From a checkpoint of a small encoder-decoder audio transcriber: encoder arch ecapa_tdnn, encoder norm batchnorm.
Rows from block 4 of the audio encoder of a small encoder-decoder audio transcriber, named by matrix and row number. Each number is 200 + 30 x the weight over its row's rms, rounded and kept within 0 to 999. All counts start at 0.
After each channel's rows are labels from the 100 clips, of 14976, where the channel reaches its highest value: "lies over" is the class under the peak. Only what is clearly more common there than usual is listed. The data: phrases spoken by 400 fixed synthetic voices.
# c30: last pointwise conv (encoder.blocks.4.c3.0.weight, 320x320x1), inputs 214-319

c30.56,153,136,235,130,186,182,218,232,186,167,139,171,200,238,190,216,194,176,213,291,246,225,220,154,236,213,203,179,214,169,180,208,199,181,200,162,186,235,212,180,227,187,219,160,231,171,180,137,180,277,205,175,160,192,181,141,210,132,194,183,190,242,257,207,154,265,191,193,199,187,191,259,178,251,210,217,175,145,168,233,209,236,170,241,217,196,178,204,209,167,188,231,224,161,172,240,197,195,190,140,152,236,198,204,215,221
lies over: /ɹ/

c30.150,187,133,151,174,171,189,182,161,235,180,195,111,213,229,185,191,200,212,198,215,233,209,161,205,178,204,214,174,176,219,189,145,178,200,216,218,216,192,255,160,170,147,223,162,220,221,225,165,215,162,209,199,212,189,209,214,179,178,233,179,200,222,216,180,138,247,213,241,188,192,180,196,204,176,215,215,198,184,214,166,215,210,222,188,199,190,145,203,202,190,199,196,180,192,198,191,203,209,168,232,190,205,210,208,211,140
lies over: /i/

c30.73,257,151,158,184,192,229,216,181,253,216,258,208,219,190,215,229,213,173,212,218,208,201,212,163,208,178,183,218,245,181,211,181,219,200,157,215,206,170,133,181,226,192,162,183,244,216,193,244,201,268,173,193,179,170,182,226,169,180,222,197,226,154,162,168,164,176,249,243,203,257,201,148,129,267,178,227,176,175,194,164,230,238,178,228,179,217,183,185,138,217,215,282,241,208,164,189,187,210,200,211,172,213,179,168,257,147
lies over: /ɹ/

c30.9,204,160,176,199,163,172,156,193,182,242,171,213,170,184,207,177,252,177,204,207,180,205,276,201,177,217,205,204,179,199,194,255,220,179,285,207,240,251,160,215,168,194,240,220,170,211,236,206,198,183,228,179,154,150,212,182,189,187,200,238,174,211,166,166,171,214,188,180,198,229,192,174,192,193,189,189,180,212,188,210,215,212,219,212,217,142,192,200,235,145,230,181,211,167,205,232,192,135,217,198,166,174,255,154,194,165
lies over: /i/

c30.121,182,234,197,182,234,175,159,168,154,230,253,165,200,225,163,223,179,235,199,228,172,182,236,192,205,174,158,151,175,227,201,200,172,182,238,223,177,192,176,207,255,162,184,191,211,160,146,230,165,156,185,196,259,219,169,183,200,207,215,183,192,211,250,197,188,214,144,221,214,201,230,185,182,199,186,179,261,180,196,200,190,197,172,167,165,213,209,246,200,175,184,168,203,174,170,180,175,219,166,204,178,174,204,213,185,184
lies over: /i/; /ɔɪ/

c30.233,210,189,209,227,184,196,273,198,205,192,217,189,185,230,244,197,202,213,200,208,233,201,181,211,208,181,204,203,204,228,272,208,163,187,204,180,181,192,149,170,252,188,215,279,193,197,156,191,224,205,251,216,267,213,151,165,173,170,169,177,226,177,164,205,183,198,194,209,226,230,161,190,298,184,197,205,173,213,206,192,239,273,214,250,187,145,216,203,240,221,167,213,187,195,209,191,184,253,219,196,160,173,206,208,194,188
lies over: /i/

c30.76,205,177,196,195,219,222,252,162,170,179,158,286,195,174,171,239,184,198,217,175,209,218,167,196,268,242,215,220,199,164,218,183,262,145,199,214,174,190,211,170,178,211,167,222,155,205,176,235,174,223,220,254,153,284,271,197,194,228,257,166,148,187,207,170,208,208,156,213,212,191,225,199,269,152,226,138,217,236,172,214,190,192,226,202,208,161,244,240,172,227,290,220,220,176,257,209,166,229,167,203,208,195,242,191,175,198
lies over: /ɹ/

c30.295,196,209,203,257,243,202,195,147,196,184,163,197,225,224,221,149,183,249,184,221,190,192,182,177,124,221,179,172,219,188,186,184,155,181,176,199,233,194,203,209,150,158,223,202,256,237,165,193,180,185,186,174,225,178,193,189,199,172,244,219,181,193,200,217,233,165,140,180,255,201,194,148,196,219,193,203,181,154,169,178,216,203,164,204,206,207,212,185,208,240,132,139,198,173,176,230,164,205,186,262,233,203,204,264,213,235
lies over: /i/; /w/

c30.215,201,231,190,222,161,212,220,229,196,177,250,210,214,223,160,181,202,198,191,179,167,204,209,206,182,247,184,143,223,156,234,148,177,210,184,204,217,251,128,202,210,212,214,228,139,234,202,272,197,194,213,177,227,229,178,150,253,177,168,227,158,181,187,205,176,196,189,186,261,206,167,180,226,222,189,132,178,203,213,225,223,218,191,166,185,144,241,221,171,185,151,210,188,156,182,195,231,219,225,204,169,220,217,216,198,212
lies over: /n/

c30.179,176,213,175,196,185,172,178,225,202,164,202,153,131,189,215,227,184,179,215,179,181,186,181,155,212,175,221,220,181,190,264,210,236,208,319,156,238,166,269,145,229,209,217,198,227,167,205,198,235,168,214,234,206,184,200,205,167,199,199,241,219,217,181,127,202,250,195,203,231,163,154,189,214,202,187,185,186,216,156,240,181,211,223,185,172,188,182,184,254,236,202,167,192,201,226,209,159,193,200,221,209,180,143,262,202,220
lies over: /i/

c30.246,209,228,206,193,218,232,213,225,137,176,228,196,233,180,228,189,206,154,224,221,187,165,174,167,159,199,176,163,180,199,265,203,244,195,176,174,173,192,186,133,209,204,239,151,183,228,211,201,174,162,225,163,207,177,160,201,246,258,245,206,229,212,214,171,234,178,202,218,175,185,192,169,221,250,192,226,161,185,189,263,219,239,229,183,198,179,241,180,226,148,191,153,181,157,191,164,137,223,167,261,224,209,174,187,184,166
lies over: /ɹ/; /ɝ/

c30.298,220,214,195,152,211,221,192,318,238,257,273,156,162,201,219,150,235,230,216,203,175,186,162,180,199,200,186,151,200,195,221,171,221,186,220,216,201,202,179,183,214,177,213,256,178,268,166,252,155,156,203,294,168,231,203,188,162,174,195,187,251,177,159,170,255,194,211,151,256,224,207,221,236,159,209,192,172,205,206,183,181,208,155,175,203,206,257,209,165,168,195,194,175,170,198,214,251,234,203,215,222,219,178,224,198,192
lies over: /i/